{"encoder_arch": "transformer", "model": "contrastive audio-text model", "dataset": "telephone keypad tones over noise or synthetic speech", "train_examples": 39062, "noise_aug": 0.01, "time_shift_ms": 50, "n_mels": 40, "hop_length": 160, "input": "log_mel", "spec_augment": false, "win_length": 512, "tokenizer": "char", "vocab_size": 21, "loss": "softmax", "embed_dim": 256, "encoder_norm": "rmsnorm", "encoder_norm_position": "pre", "encoder_activation": "swiglu", "encoder_mlp_ratio": 4, "encoder_head_dim": 16, "encoder_fused_qkv": true, "encoder_bias": "all", "encoder_qk_norm": false, "encoder_parallel_block": false, "encoder_inner_norm": false, "encoder_moe": "soft", "encoder_num_experts": 32, "encoder_moe_every": 2, "encoder_expert_mlp_ratio": 0.25, "encoder_slots_per_expert": 2, "encoder_shared_expert": false, "encoder_subsampling": 2, "encoder_layers": 8, "encoder_width": 192, "encoder_positions": "rope", "encoder_pooling": "class_token", "text_encoder_causal": false, "text_encoder_width": 320, "text_encoder_layers": 6, "text_encoder_norm": "rmsnorm", "text_encoder_norm_position": "pre", "text_encoder_activation": "relu", "text_encoder_mlp_ratio": 2, "text_encoder_head_dim": 48, "text_encoder_fused_qkv": false, "text_encoder_bias": "none", "text_encoder_qk_norm": false, "text_encoder_parallel_block": true, "text_encoder_inner_norm": true, "text_encoder_moe": "expert_choice", "text_encoder_kv_group_size": 2, "text_encoder_num_experts": 8, "text_encoder_moe_every": 2, "text_encoder_expert_mlp_ratio": 0.5, "text_encoder_experts_per_token": 1, "text_encoder_shared_expert": false, "text_encoder_positions": "learned", "residual_init": "scaled_by_depth", "optimizer": "soap", "beta2": 0.95, "lr": 0.0029, "beta1": 0.95, "shampoo_beta": 0.95, "eps": 1e-08, "precondition_frequency": 32, "max_precond_dim": 512, "one_sided": false, "adamw_lr_other_params": 0.0018, "steps": 7800, "batch_size": 256, "epochs": 51.1, "lr_schedule": "cosine", "final_lr_fraction": 0, "warmup_steps": 230, "weight_decay": 0.0, "adamw_weight_decay_other_params": 0.05}
Rows from block 4 of the audio encoder of a small contrastive audio-text model, named by matrix and row number. Rows with one number belong to one neuron. Each number is 50 + 12 x the weight over its row's rms, rounded and kept within 0 to 99. All counts start at 0. After the name is the row's rms in percent of the matrix's.
After each neuron's rows are labels from the 100 clips, of 14848, where the neuron reaches its largest size: "peak on" is the class under the peak. Only what is clearly more common there than usual is listed. The data: telephone keypad tones over noise or synthetic speech. In brackets: how many of the 100, against the usual share in percent.
# gate: MLP gate (encoder.blocks.4.mlp.gate.weight, 768x192), inputs 0-63
# fc1: MLP up (encoder.blocks.4.mlp.fc1.weight, 768x192), inputs 0-63
# fc2: MLP down (encoder.blocks.4.mlp.fc2.weight, 192x768, transposed), outputs 0-63

gate.496 099:40 43 50 60 57 75 44 45 39 45 29 60 34 42 45 30 39 42 58 59 29 34 53 48 72 50 55 53 49 57 72 38 57 48 47 46 64 53 48 55 41 49 41 40 49 34 34 70 45 41 38 42 60 61 61 38 42 46 52 34 68 68 42 51
fc1.496 085:43 45 40 63 71 55 67 76 57 57 67 60 39 65 74 64 54 40 66 28 45 34 32 59 74 62 61 72 36 40 46 36 64 50 50 57 27 61 46 63 37 40 58 43 74 35 41 68 69 64 49 48 78 57 56 36 58 53 59 40 57 39 50 61
fc2.496 082:38 49 59 27 54 44 71 53 54 45 35 38 32 60 58 35 53 57 35 58 43 78 67 60 53 64 30 52 44 44 59 39 38 45 43 52 62 33 40 42 33 58 50 53 37 48 50 48 75 44 41 47 72 51 70 73 49 29 61 61 50 59 66 40
peak on: key "C" (55 vs 1.7)

gate.328 099:37 66 47 32 69 53 39 40 64 57 39 43 50 72 73 48 63 58 60 51 22 39 58 51 45 53 56 35 52 49 62 40 52 58 43 55 50 62 46 51 58 29 49 23 40 66 28 64 40 31 67 51 38 45 27 49 52 68 68 39 73 52 61 50
fc1.328 093:44 53 49 46 39 43 32 54 52 63 59 37 68 42 36 36 37 54 50 66 55 56 45 54 33 52 42 70 39 42 61 61 26 63 55 47 58 35 45 43 48 63 52 39 69 34 65 54 40 53 53 65 50 73 42 57 27 43 58 53 31 48 60 35
fc2.328 084:53 52 54 60 39 53 33 69 60 27 52 49 66 59 41 65 45 49 59 53 34 57 47 61 53 11 54 32 50 66 69 42 49 40 33 60 34 63 60 57 70 67 27 44 72 63 52 52 36 38 56 50 48 57 66 62 57 45 62 67 55 53 39 59
peak on: key "8" (87 vs 1.7)

gate.235 099:46 46 56 56 55 48 55 35 59 38 75 36 47 51 64 63 34 67 65 54 30 53 61 51 63 34 71 51 48 39 47 37 45 51 42 68 80 68 43 47 66 53 71 40 51 65 75 45 68 67 54 50 68 38 54 42 45 42 41 68 50 26 58 51
fc1.235 100:47 65 33 44 51 57 41 46 63 49 43 60 37 53 40 56 46 32 43 60 36 47 80 43 41 75 46 37 38 58 60 40 28 57 42 41 55 44 49 27 38 33 54 56 66 20 45 48 71 44 40 43 44 52 72 57 41 45 64 45 11 54 46 54
fc2.235 091:48 28 58 58 62 42 47 72 40 58 65 43 48 34 70 43 60 53 51 31 45 45 38 46 52 69 74 55 77 46 36 69 70 51 62 62 60 49 41 66 57 55 48 44 74 50 68 43 44 48 63 64 67 56 49 52 48 40 45 49 54 42 41 47
peak on: key "0" (59 vs 1.7)

gate.489 112:67 36 45 64 37 42 61 65 56 44 47 43 48 60 55 64 45 50 36 71 43 60 53 41 56 48 45 54 47 28 64 58 51 58 57 66 54 37 44 49 51 57 56 61 48 60 39 51 60 41 54 41 51 53 77 50 52 60 49 46 34 38 42 40
fc1.489 097:74 40 37 44 51 47 55 60 61 42 63 53 50 35 51 67 55 63 43 42 27 67 41 51 59 47 41 61 37 50 71 66 44 56 50 49 40 34 36 44 42 46 76 63 76 68 47 72 72 41 67 56 51 38 59 57 36 58 39 45 44 39 55 31
fc2.489 112:79 40 43 64 32 44 47 50 51 56 31 40 56 52 37 59 63 47 46 72 41 68 66 42 60 38 58 50 45 63 78 71 56 52 50 45 37 62 53 53 47 53 47 29 70 47 61 37 76 42 40 37 35 45 57 51 26 28 50 62 37 46 51 54
peak on: key "C" (91 vs 1.7)

gate.441 095:76 79 64 55 42 47 39 44 63 40 09 59 56 48 54 39 52 30 55 59 45 55 50 37 58 42 61 55 42 76 49 51 30 41 58 65 42 38 53 52 45 45 41 56 39 38 52 56 38 59 44 45 45 53 40 49 43 46 63 39 49 35 58 54
fc1.441 104:24 55 55 48 68 52 44 57 27 58 53 39 36 54 51 76 31 63 33 50 24 58 55 47 40 39 33 66 37 42 69 46 46 52 41 57 37 32 70 26 61 52 53 43 57 65 68 42 46 44 57 66 73 41 28 61 49 60 44 53 50 58 43 48
fc2.441 110:25 33 52 58 65 28 31 33 53 66 46 50 46 49 55 51 52 84 65 53 51 46 61 55 45 53 43 52 47 50 35 49 36 57 51 57 40 62 47 52 53 50 58 41 36 62 20 54 64 37 66 80 48 27 43 40 38 52 34 42 39 64 56 51
peak on: key "D" (91 vs 1.7)

gate.212 108:53 48 57 51 62 43 48 36 73 47 39 60 33 51 64 48 66 51 39 51 52 70 47 44 48 39 47 49 58 69 36 45 46 68 62 41 41 46 44 37 56 66 54 56 41 60 24 49 59 28 45 63 64 66 55 55 61 64 42 66 58 27 42 49
fc1.212 104:37 42 46 83 66 57 51 65 54 28 38 36 45 62 51 52 46 27 47 53 64 47 66 68 36 38 58 39 47 46 36 56 35 40 60 31 59 61 49 56 51 76 32 44 67 58 32 50 42 26 41 50 66 50 59 51 49 42 79 39 52 39 65 75
fc2.212 096:51 53 50 61 53 46 42 33 49 50 59 71 62 49 73 37 38 71 50 35 62 52 39 56 45 59 63 54 54 55 49 35 69 57 50 64 62 48 48 39 51 55 51 37 46 50 62 70 23 52 43 57 50 33 54 26 50 66 57 38 39 62 30 43
peak on: key "8" (25 vs 1.7)

gate.375 098:25 20 54 72 76 37 79 71 61 51 44 74 61 56 36 51 46 36 60 62 54 54 40 58 34 46 47 54 49 48 49 53 45 62 53 40 84 72 30 65 56 34 51 59 47 51 49 59 45 70 43 45 58 59 52 51 48 54 39 44 71 40 48 38
fc1.375 085:42 49 15 61 32 28 65 47 55 55 47 36 61 59 34 62 35 57 27 53 49 84 44 36 45 45 51 54 33 43 51 38 32 69 59 54 49 55 72 31 50 37 39 74 43 44 65 54 51 61 38 32 66 75 31 37 46 57 43 56 57 46 65 35
fc2.375 082:52 52 47 43 59 76 51 34 50 53 37 63 47 60 63 40 56 58 37 65 32 22 42 47 56 38 34 56 44 51 53 68 68 47 53 50 43 40 24 45 40 62 40 39 39 66 49 55 43 50 38 78 62 76 39 32 54 49 29 50 41 50 60 22
peak on: key "6" (49 vs 1.7)

gate.459 099:47 37 14 41 44 44 50 24 45 59 23 43 56 56 53 76 65 63 44 59 53 54 45 47 29 46 53 57 55 52 65 56 58 37 61 23 35 52 67 48 33 58 73 55 26 61 65 70 54 51 39 69 59 44 50 50 67 62 40 55 39 32 38 54
fc1.459 099:39 59 79 46 38 53 51 37 55 39 49 49 43 54 58 67 52 36 43 61 37 39 62 61 54 33 55 62 48 43 35 36 69 58 46 64 51 64 62 46 74 54 52 51 49 48 52 52 19 49 58 71 54 41 41 64 51 53 46 66 42 69 64 37
fc2.459 095:53 41 41 35 52 55 46 58 51 50 58 70 66 37 44 28 57 37 38 56 43 38 34 57 32 43 63 34 44 66 31 24 45 49 49 38 55 45 52 40 42 39 47 53 45 59 45 44 51 41 48 34 55 58 49 48 18 56 48 46 31 66 51 51
peak on: key "6" (89 vs 1.7)

gate.352 098:50 41 32 54 62 40 37 36 41 62 27 61 51 54 64 33 54 40 68 65 54 47 55 59 48 42 61 49 49 62 60 48 35 56 23 20 76 44 43 47 53 49 65 28 37 39 51 40 67 57 37 43 51 47 40 63 62 64 56 53 44 46 49 66
fc1.352 085:61 47 35 47 57 61 53 40 45 60 50 60 40 53 58 41 53 33 44 54 49 34 66 73 29 48 43 54 46 55 54 65 58 21 68 59 30 56 73 42 34 37 38 34 39 18 48 74 50 60 55 64 46 61 65 53 62 49 43 49 52 46 63 60
fc2.352 087:50 61 60 73 40 66 47 62 37 43 46 50 46 50 51 33 57 69 58 42 56 51 50 38 44 72 51 50 46 33 57 68 57 38 31 49 29 49 50 61 63 37 49 70 49 37 45 59 51 64 56 51 53 56 42 56 64 50 59 44 59 56 41 46
peak on: key "0" (79 vs 1.7)

gate.524 095:35 53 68 43 53 39 34 54 60 63 53 59 31 69 43 35 71 58 47 57 46 53 54 34 60 63 58 46 35 58 45 52 47 31 46 67 61 37 42 52 64 37 30 61 46 42 26 55 48 61 43 57 47 64 45 42 58 51 72 44 58 27 67 35
fc1.524 101:41 55 49 20 51 58 52 60 57 54 53 44 53 69 50 35 53 34 36 50 51 37 49 76 77 61 58 62 59 15 49 47 41 59 72 35 56 34 75 47 45 57 46 63 90 34 46 31 36 43 56 53 30 52 58 64 45 43 62 51 65 44 41 37
fc2.524 109:47 43 53 47 59 43 50 77 33 42 49 66 56 75 52 66 30 29 56 45 56 51 45 65 46 22 61 42 40 47 66 34 51 55 75 39 58 49 46 54 43 41 46 70 71 21 54 39 41 27 48 53 37 31 61 55 57 70 72 44 40 54 44 49
peak on: key "8" (96 vs 1.7)

gate.634 097:44 60 44 55 45 49 41 49 39 51 59 63 65 48 48 34 63 59 45 74 62 66 36 46 48 53 47 54 57 74 41 65 56 44 52 28 56 29 68 54 42 35 39 51 44 54 57 72 43 60 46 53 47 40 33 53 40 39 73 41 44 60 47 43
fc1.634 086:53 40 45 42 56 43 44 79 51 46 40 52 50 55 43 62 53 39 57 31 51 52 56 62 65 39 51 46 71 49 72 56 28 41 44 47 50 66 52 63 58 53 67 60 45 44 43 37 46 45 55 59 41 56 44 61 34 41 48 75 41 59 72 52
fc2.634 080:42 78 55 61 44 65 51 49 49 38 83 42 51 58 58 70 60 53 38 43 51 48 55 41 41 43 51 44 47 38 46 56 38 60 48 42 46 42 33 43 48 51 70 39 63 48 62 80 44 60 43 58 65 59 44 58 67 40 33 53 40 41 45 64
peak on: key "6" (87 vs 1.7)

gate.27 090:57 24 26 60 25 56 56 52 75 38 51 60 46 52 80 31 42 38 55 70 53 62 37 43 50 47 34 60 55 61 51 54 40 60 56 30 56 39 30 58 64 49 57 50 45 59 51 54 50 64 52 49 53 56 63 54 63 39 30 39 58 39 51 38
fc1.27 101:56 43 56 34 42 40 30 38 56 59 54 46 27 32 44 68 60 45 56 26 48 60 32 62 70 71 32 55 64 43 74 56 39 59 17 51 58 48 67 66 43 34 47 57 81 68 56 51 61 70 53 28 66 40 53 53 44 42 47 50 69 33 50 51
fc2.27 102:72 52 43 73 44 53 23 51 50 60 28 61 64 50 41 56 67 61 33 64 55 69 62 44 69 53 57 53 47 62 83 64 47 66 75 45 40 52 51 56 63 54 46 38 49 27 74 66 61 36 47 55 36 41 64 58 34 35 49 52 74 34 41 41
peak on: key "C" (91 vs 1.7)

gate.692 097:76 53 56 52 34 37 47 35 56 47 39 40 53 46 43 60 62 59 61 44 40 44 58 40 59 41 70 55 46 63 48 45 60 39 46 51 42 49 52 64 76 62 67 67 41 16 66 53 54 57 60 51 39 51 48 45 49 40 54 21 40 34 49 43
fc1.692 111:39 64 38 57 37 50 46 53 37 51 49 43 65 41 45 85 44 47 60 42 51 40 44 39 47 43 50 63 54 46 31 41 61 57 36 41 49 50 48 21 62 47 61 71 39 60 71 50 61 65 56 66 66 52 32 45 63 47 44 48 53 53 44 44
fc2.692 110:34 28 43 50 54 19 23 36 40 74 49 33 44 48 53 67 49 81 73 50 53 49 59 39 40 50 46 40 47 57 21 46 42 51 53 57 48 57 63 47 48 47 70 42 44 65 28 70 51 40 70 86 42 41 55 30 56 55 30 39 40 63 52 36
peak on: key "D" (91 vs 1.7)

gate.15 105:64 37 48 44 53 36 20 41 52 42 29 47 51 52 54 37 51 62 54 63 43 54 56 54 60 52 52 47 39 76 58 37 60 34 47 34 71 72 71 66 57 55 50 48 30 33 63 66 57 37 45 58 46 53 48 48 52 71 59 48 70 81 60 65
fc1.15 103:46 48 41 49 35 60 46 56 66 29 46 48 65 41 62 57 48 53 57 48 44 57 70 47 53 43 50 35 58 39 57 55 61 33 49 54 51 39 55 31 62 44 56 26 62 57 47 41 53 40 46 47 28 34 83 63 53 53 72 56 45 53 46 41
fc2.15 100:51 46 61 68 29 48 30 60 61 30 67 55 56 44 56 77 47 33 46 45 76 42 47 69 72 49 28 60 60 60 38 44 54 32 71 68 40 57 41 56 46 71 49 52 33 62 43 39 67 44 60 31 62 50 54 49 45 46 60 40 49 49 68 48
peak on: key "A" (36 vs 1.7)

gate.185 104:63 57 55 49 32 54 46 45 57 38 46 53 67 42 50 23 57 33 56 39 65 59 53 46 60 42 62 54 37 77 26 34 42 31 43 62 41 46 21 70 27 39 51 50 42 12 54 53 39 55 40 34 53 73 41 35 47 39 72 48 65 22 60 56
fc1.185 120:32 59 61 58 78 68 49 41 41 66 73 59 40 52 45 53 42 37 40 31 37 48 59 49 22 62 32 65 67 44 44 51 47 61 36 58 52 64 51 37 66 60 52 53 52 81 42 36 33 35 60 58 88 39 49 41 50 56 48 35 44 61 50 57
fc2.185 120:33 37 62 53 60 32 35 23 53 71 47 51 44 43 51 56 59 82 62 58 43 41 54 54 41 52 52 55 44 46 29 56 41 57 51 62 42 55 42 47 52 45 54 40 41 65 15 62 61 42 78 83 50 26 50 46 36 47 30 39 42 62 55 50
peak on: key "D" (91 vs 1.7)

gate.48 099:58 60 64 65 50 57 44 58 53 40 61 26 62 64 63 47 52 61 63 49 66 50 46 27 47 54 51 62 45 58 68 67 58 52 65 57 55 61 31 46 51 65 61 47 37 50 64 65 45 63 80 58 50 49 65 48 35 49 77 74 56 29 64 50
fc1.48 111:48 42 50 34 54 50 27 55 55 64 42 53 45 61 67 63 39 53 63 45 65 40 41 61 44 49 43 37 46 53 52 49 62 51 55 55 32 52 49 27 49 29 36 49 23 55 68 42 54 37 69 71 60 53 64 35 52 57 45 35 56 69 37 25
fc2.48 099:44 64 58 44 34 22 29 54 59 42 72 49 46 37 22 49 47 57 44 52 48 67 53 51 54 45 51 46 48 43 66 58 38 52 45 48 39 69 58 44 54 52 37 37 43 71 46 70 35 45 60 53 51 42 37 55 48 55 65 56 54 48 56 45
peak on: key "D" (66 vs 1.7)

gate.94 099:68 62 47 48 56 09 22 66 60 37 46 45 72 48 51 55 72 43 75 60 42 64 55 23 35 68 63 58 47 38 70 63 20 55 44 49 44 55 39 61 21 38 45 57 47 51 46 36 66 47 48 51 56 41 40 61 43 53 42 33 39 59 71 50
fc1.94 100:38 67 56 57 41 66 77 37 55 56 60 55 42 58 36 32 55 23 43 52 79 46 47 57 32 37 43 55 46 48 39 42 40 39 47 44 43 36 65 28 56 36 39 23 33 48 65 67 35 45 64 57 42 63 48 51 43 32 52 52 50 72 44 56
fc2.94 105:27 71 73 32 54 49 59 71 56 46 51 46 46 44 61 36 40 46 64 26 56 42 51 51 44 70 42 54 69 33 33 50 35 51 48 75 38 41 56 51 48 51 34 58 53 44 35 41 50 43 57 45 67 44 23 48 63 76 71 48 34 53 59 47
peak on: key "C" (87 vs 1.7)

gate.4 098:48 58 58 48 75 36 52 30 71 47 39 60 59 58 50 64 35 45 57 46 55 44 43 49 45 41 42 78 50 39 56 40 21 29 48 45 45 53 57 46 57 39 48 67 62 29 63 59 46 42 46 62 54 51 46 45 59 42 55 49 39 25 39 58
fc1.4 091:41 49 43 64 68 77 30 42 50 31 54 30 50 53 63 26 48 39 60 50 43 44 45 41 57 53 53 63 38 62 55 41 55 54 34 24 42 64 75 52 60 45 55 33 31 42 38 53 57 62 44 62 68 63 36 46 57 47 54 43 56 54 72 53
fc2.4 090:68 47 58 47 28 22 44 55 47 60 42 42 47 41 30 39 46 48 30 35 39 43 25 29 58 42 70 45 35 74 48 35 42 66 42 49 55 42 72 28 45 31 53 40 40 58 53 51 53 25 47 39 59 49 48 35 41 32 50 48 42 64 80 86
peak on: key "8" (87 vs 1.7)

gate.0 089:41 34 37 37 13 49 58 52 36 61 55 57 52 41 50 39 56 18 48 57 62 45 38 55 42 41 22 53 55 50 41 55 32 54 60 51 25 49 45 66 59 56 57 40 52 67 49 34 78 56 70 58 41 46 47 54 61 48 58 53 57 61 57 45
fc1.0 097:60 43 49 55 35 58 36 64 39 61 36 37 35 42 66 42 44 59 59 51 64 46 48 45 35 53 29 31 59 27 43 48 45 64 52 35 66 62 40 61 42 49 47 30 52 58 36 53 51 45 44 55 48 35 43 53 31 50 46 31 37 42 60 38
fc2.0 091:50 40 28 45 37 48 64 40 47 55 61 48 45 35 56 44 64 46 40 49 41 38 45 62 47 40 51 32 41 48 32 33 47 39 49 44 46 28 48 49 56 63 38 57 39 69 59 26 52 53 72 29 47 45 51 61 45 42 56 54 66 24 43 64
peak on: key "6" (32 vs 1.7)

gate.672 098:37 50 57 43 56 38 56 37 66 47 50 68 44 51 55 65 36 55 42 45 43 50 39 55 51 55 57 54 44 70 51 37 22 42 51 50 47 52 39 32 74 51 41 42 46 63 43 50 51 46 53 42 59 43 54 36 56 51 42 50 36 39 41 51
fc1.672 092:71 83 50 52 40 55 50 45 47 55 50 54 55 62 63 54 45 52 37 46 45 65 51 31 42 56 47 45 51 55 37 52 41 37 74 61 77 68 38 49 38 68 42 63 43 60 59 50 25 45 69 51 67 40 47 29 50 57 51 55 37 18 40 61
fc2.672 084:66 71 46 71 38 60 49 46 29 59 31 73 30 59 64 53 38 50 54 48 53 50 43 50 35 55 65 48 38 43 62 64 29 38 61 51 76 50 56 77 45 70 43 54 63 51 58 50 75 38 47 43 42 48 61 67 60 42 45 61 54 60 54 38
peak on: key "6" (91 vs 1.7)

gate.98 089:46 58 41 44 60 35 35 36 61 38 25 64 36 46 44 50 57 63 65 34 34 47 52 33 52 55 50 56 62 60 33 34 54 51 40 53 48 61 38 29 64 26 51 51 63 73 32 54 59 51 50 65 28 37 33 63 53 68 56 50 49 63 52 60
fc1.98 102:43 42 60 65 55 35 84 49 45 40 73 44 61 41 70 64 44 54 63 52 20 43 20 36 70 44 59 67 38 55 39 49 49 51 42 40 37 44 51 41 39 27 64 51 55 48 48 41 44 67 41 26 34 48 34 58 55 58 39 53 45 56 51 49
fc2.98 098:62 51 46 44 46 43 58 63 48 45 45 23 59 63 41 37 49 51 39 52 38 30 64 40 47 55 60 62 36 25 57 53 39 54 44 34 61 45 40 58 59 58 33 64 66 52 47 29 29 28 50 82 44 45 59 67 42 60 37 58 54 47 61 48
peak on: key "0" (54 vs 1.7)

gate.275 099:70 59 61 52 78 50 36 59 44 64 42 38 68 43 59 56 22 57 56 62 34 37 40 47 54 65 62 51 41 45 56 54 38 33 35 60 74 68 53 56 29 27 60 75 35 68 48 41 48 54 48 65 72 50 36 46 57 38 32 58 28 46 50 56
fc1.275 096:53 37 47 74 67 61 57 53 41 41 56 50 44 61 44 64 53 54 64 55 72 63 61 40 53 69 51 60 60 37 46 33 43 59 48 41 55 78 71 31 53 73 57 71 43 55 25 59 44 65 43 61 33 53 43 37 78 32 50 38 70 54 49 60
fc2.275 098:57 65 54 53 51 51 49 42 62 29 62 36 34 63 39 61 47 54 58 53 46 76 37 49 42 54 31 36 55 53 63 36 24 52 64 47 27 45 48 58 45 54 51 57 64 31 38 42 54 29 36 46 37 61 71 65 38 61 57 61 50 39 61 49
peak on: key "A" (28 vs 1.7)

gate.675 095:33 58 47 36 80 42 66 54 52 53 35 71 78 63 53 50 43 48 65 45 23 43 54 55 44 70 54 57 27 56 40 62 46 36 48 29 46 66 41 59 42 37 54 59 42 51 76 44 47 61 57 36 39 43 46 49 29 51 63 58 47 52 42 47
fc1.675 081:43 56 49 47 28 64 38 56 34 41 48 61 81 60 41 26 35 45 41 46 56 63 46 45 27 45 50 46 30 50 43 53 46 45 54 62 43 54 72 48 52 50 64 52 42 41 38 46 69 67 56 46 64 52 47 28 59 72 43 52 59 58 17 50
fc2.675 084:63 60 38 36 34 61 49 51 43 38 56 61 31 55 55 63 53 14 68 44 46 54 68 54 34 25 45 48 50 33 37 54 35 54 65 50 40 70 35 60 33 39 49 58 54 30 44 50 47 47 60 44 49 52 59 33 54 54 85 55 66 76 47 37
peak on: key "8" (99 vs 1.7)

gate.361 090:29 29 70 54 80 29 52 49 52 97 32 48 41 55 58 55 67 43 57 51 40 39 58 63 52 40 53 45 55 65 60 56 35 29 46 38 68 45 58 52 46 57 35 33 30 48 50 26 45 59 52 48 48 73 52 66 62 54 30 39 40 55 52 54
fc1.361 099:68 39 29 40 48 32 68 54 51 32 42 46 63 40 64 71 54 46 47 27 49 62 41 44 58 79 59 25 62 36 46 31 53 42 44 43 49 41 60 62 45 61 71 50 62 44 37 55 29 47 48 49 42 53 45 56 36 55 50 34 55 51 55 65
fc2.361 109:46 59 40 54 55 50 63 47 72 36 62 33 50 64 57 40 31 38 65 39 42 46 21 51 56 70 41 42 60 49 45 45 35 56 73 47 28 47 43 57 50 64 66 39 51 62 38 39 45 38 39 57 47 53 62 46 31 69 52 47 54 36 71 55
peak on: key "A" (97 vs 1.7)

gate.5 100:39 65 66 56 63 56 51 48 50 51 58 40 61 59 46 39 46 50 52 57 54 51 48 51 58 53 63 44 48 66 49 45 69 61 40 32 57 30 61 64 39 41 45 47 43 50 26 57 36 55 52 51 46 31 41 41 43 26 49 39 32 54 69 26
fc1.5 094:42 46 12 48 45 21 52 57 42 66 71 49 29 25 48 53 23 61 55 74 46 37 30 34 56 29 51 51 71 54 43 60 57 45 66 44 48 54 54 58 37 39 42 34 38 38 65 39 52 44 57 37 48 53 30 31 43 61 40 49 38 56 50 47
fc2.5 101:36 48 58 41 47 42 46 61 37 54 31 65 44 54 76 49 56 60 42 67 83 45 67 56 38 53 61 53 48 37 33 50 76 62 60 60 65 40 54 40 35 77 41 49 58 78 32 37 34 47 39 66 37 48 60 66 52 42 53 41 51 41 55 61
peak on: key "A" (45 vs 1.7)

gate.68 105:65 22 73 35 45 46 63 51 70 57 51 50 40 34 37 33 45 55 52 71 69 32 57 71 45 30 31 62 50 61 55 62 28 53 50 35 59 31 50 67 36 71 30 49 47 53 33 42 47 51 52 51 59 48 55 53 48 43 64 52 49 33 36 57
fc1.68 096:73 51 39 47 54 46 31 53 65 57 43 61 30 37 58 42 41 42 59 39 51 50 48 64 62 31 33 53 49 65 65 67 31 41 45 38 29 55 43 52 45 71 58 47 42 57 50 58 64 58 53 53 57 77 40 74 29 52 50 54 59 25 67 44
fc2.68 090:62 62 43 39 67 54 67 75 54 53 42 28 32 37 57 46 42 58 65 63 35 56 52 43 53 29 21 57 48 62 58 67 57 57 53 52 39 46 64 41 59 48 40 69 35 39 69 38 43 33 49 47 62 43 67 55 58 46 57 52 67 66 42 36
peak on: key "D" (89 vs 1.7)

gate.124 093:46 64 56 40 70 39 48 40 59 38 65 61 51 69 34 46 61 64 77 65 54 42 64 51 49 61 72 59 47 28 53 27 34 25 42 39 42 56 50 67 49 53 41 63 44 46 48 43 52 66 71 51 26 30 51 68 32 46 53 57 67 63 58 46
fc1.124 098:52 53 61 44 74 57 52 48 49 49 35 20 45 83 56 69 45 56 55 46 59 57 41 33 45 27 39 53 52 53 48 44 46 41 39 52 54 48 49 54 64 66 56 59 53 46 54 68 49 70 47 54 52 42 49 46 47 54 48 83 53 36 60 46
fc2.124 084:48 25 59 49 61 41 57 58 59 56 36 58 53 61 53 61 35 51 68 62 53 56 61 36 52 60 60 50 68 49 55 54 72 36 43 82 59 59 46 57 45 61 51 26 24 52 63 66 66 61 41 53 54 81 49 40 36 39 39 54 40 63 47 74
peak on: key "8" (71 vs 1.7)

gate.573 090:48 49 53 42 72 49 41 32 57 49 38 55 73 29 54 36 73 66 52 51 45 57 37 44 46 52 58 53 67 68 58 45 37 38 33 66 38 43 51 56 46 62 50 52 57 55 41 50 39 53 54 47 67 45 47 42 43 53 58 45 68 53 39 55
fc1.573 076:67 59 71 33 60 60 47 35 58 54 50 52 51 68 50 57 65 37 39 36 66 50 53 47 58 51 49 25 51 65 55 48 34 64 19 60 32 42 76 43 69 52 54 43 42 52 23 65 36 46 27 50 48 70 50 49 57 52 50 40 63 47 61 62
fc2.573 079:46 49 34 49 46 55 38 50 64 39 46 32 71 28 33 58 79 52 42 45 41 45 39 59 34 35 35 56 57 42 57 25 55 53 68 74 56 34 70 44 58 33 47 48 38 62 41 44 21 46 36 53 54 59 66 71 34 47 48 65 42 48 66 44
peak on: key "8" (27 vs 1.7)

gate.257 101:72 47 59 43 33 53 48 60 38 51 26 54 56 42 49 37 51 40 56 62 55 77 39 82 55 30 35 57 23 52 56 62 49 48 44 40 39 55 54 40 65 50 43 47 61 38 28 73 56 77 21 57 63 49 53 62 55 32 66 52 48 52 51 31
fc1.257 106:59 43 54 64 55 32 57 48 59 57 44 40 27 42 49 52 39 45 61 45 32 49 47 62 51 59 43 55 61 41 57 34 57 41 32 52 46 49 60 29 55 37 52 59 49 65 44 55 53 45 64 66 43 50 53 28 58 59 46 53 65 52 53 43
fc2.257 106:45 35 44 83 56 51 48 38 44 44 52 38 29 59 47 41 40 58 49 61 29 58 55 54 25 40 58 51 48 61 44 44 48 59 40 65 25 68 46 41 49 50 40 49 30 43 46 48 58 35 60 56 46 51 54 47 46 42 45 39 36 46 70 66
peak on: key "D" (62 vs 1.7)

gate.440 098:63 57 28 64 34 56 42 56 55 57 42 38 54 45 56 56 54 61 52 42 64 33 53 46 50 60 59 66 52 48 51 45 52 42 61 59 52 64 47 41 38 55 59 66 32 50 24 50 44 51 63 59 74 47 70 35 72 69 42 29 51 40 51 49
fc1.440 098:41 44 70 50 40 61 56 43 70 56 68 62 68 41 60 40 57 29 50 47 43 49 42 50 46 35 53 40 54 56 45 33 30 33 45 44 56 51 30 57 39 46 42 54 44 59 33 69 43 34 54 43 49 47 42 60 71 62 55 52 30 52 55 60
fc2.440 100:42 41 54 49 38 64 36 62 58 57 64 57 60 47 63 41 41 51 39 48 47 10 33 55 36 42 60 55 50 69 43 25 36 41 46 53 56 26 64 41 44 60 40 58 53 80 37 42 45 51 51 41 54 51 48 59 39 52 53 54 42 51 61 57
peak on: key "6" (96 vs 1.7)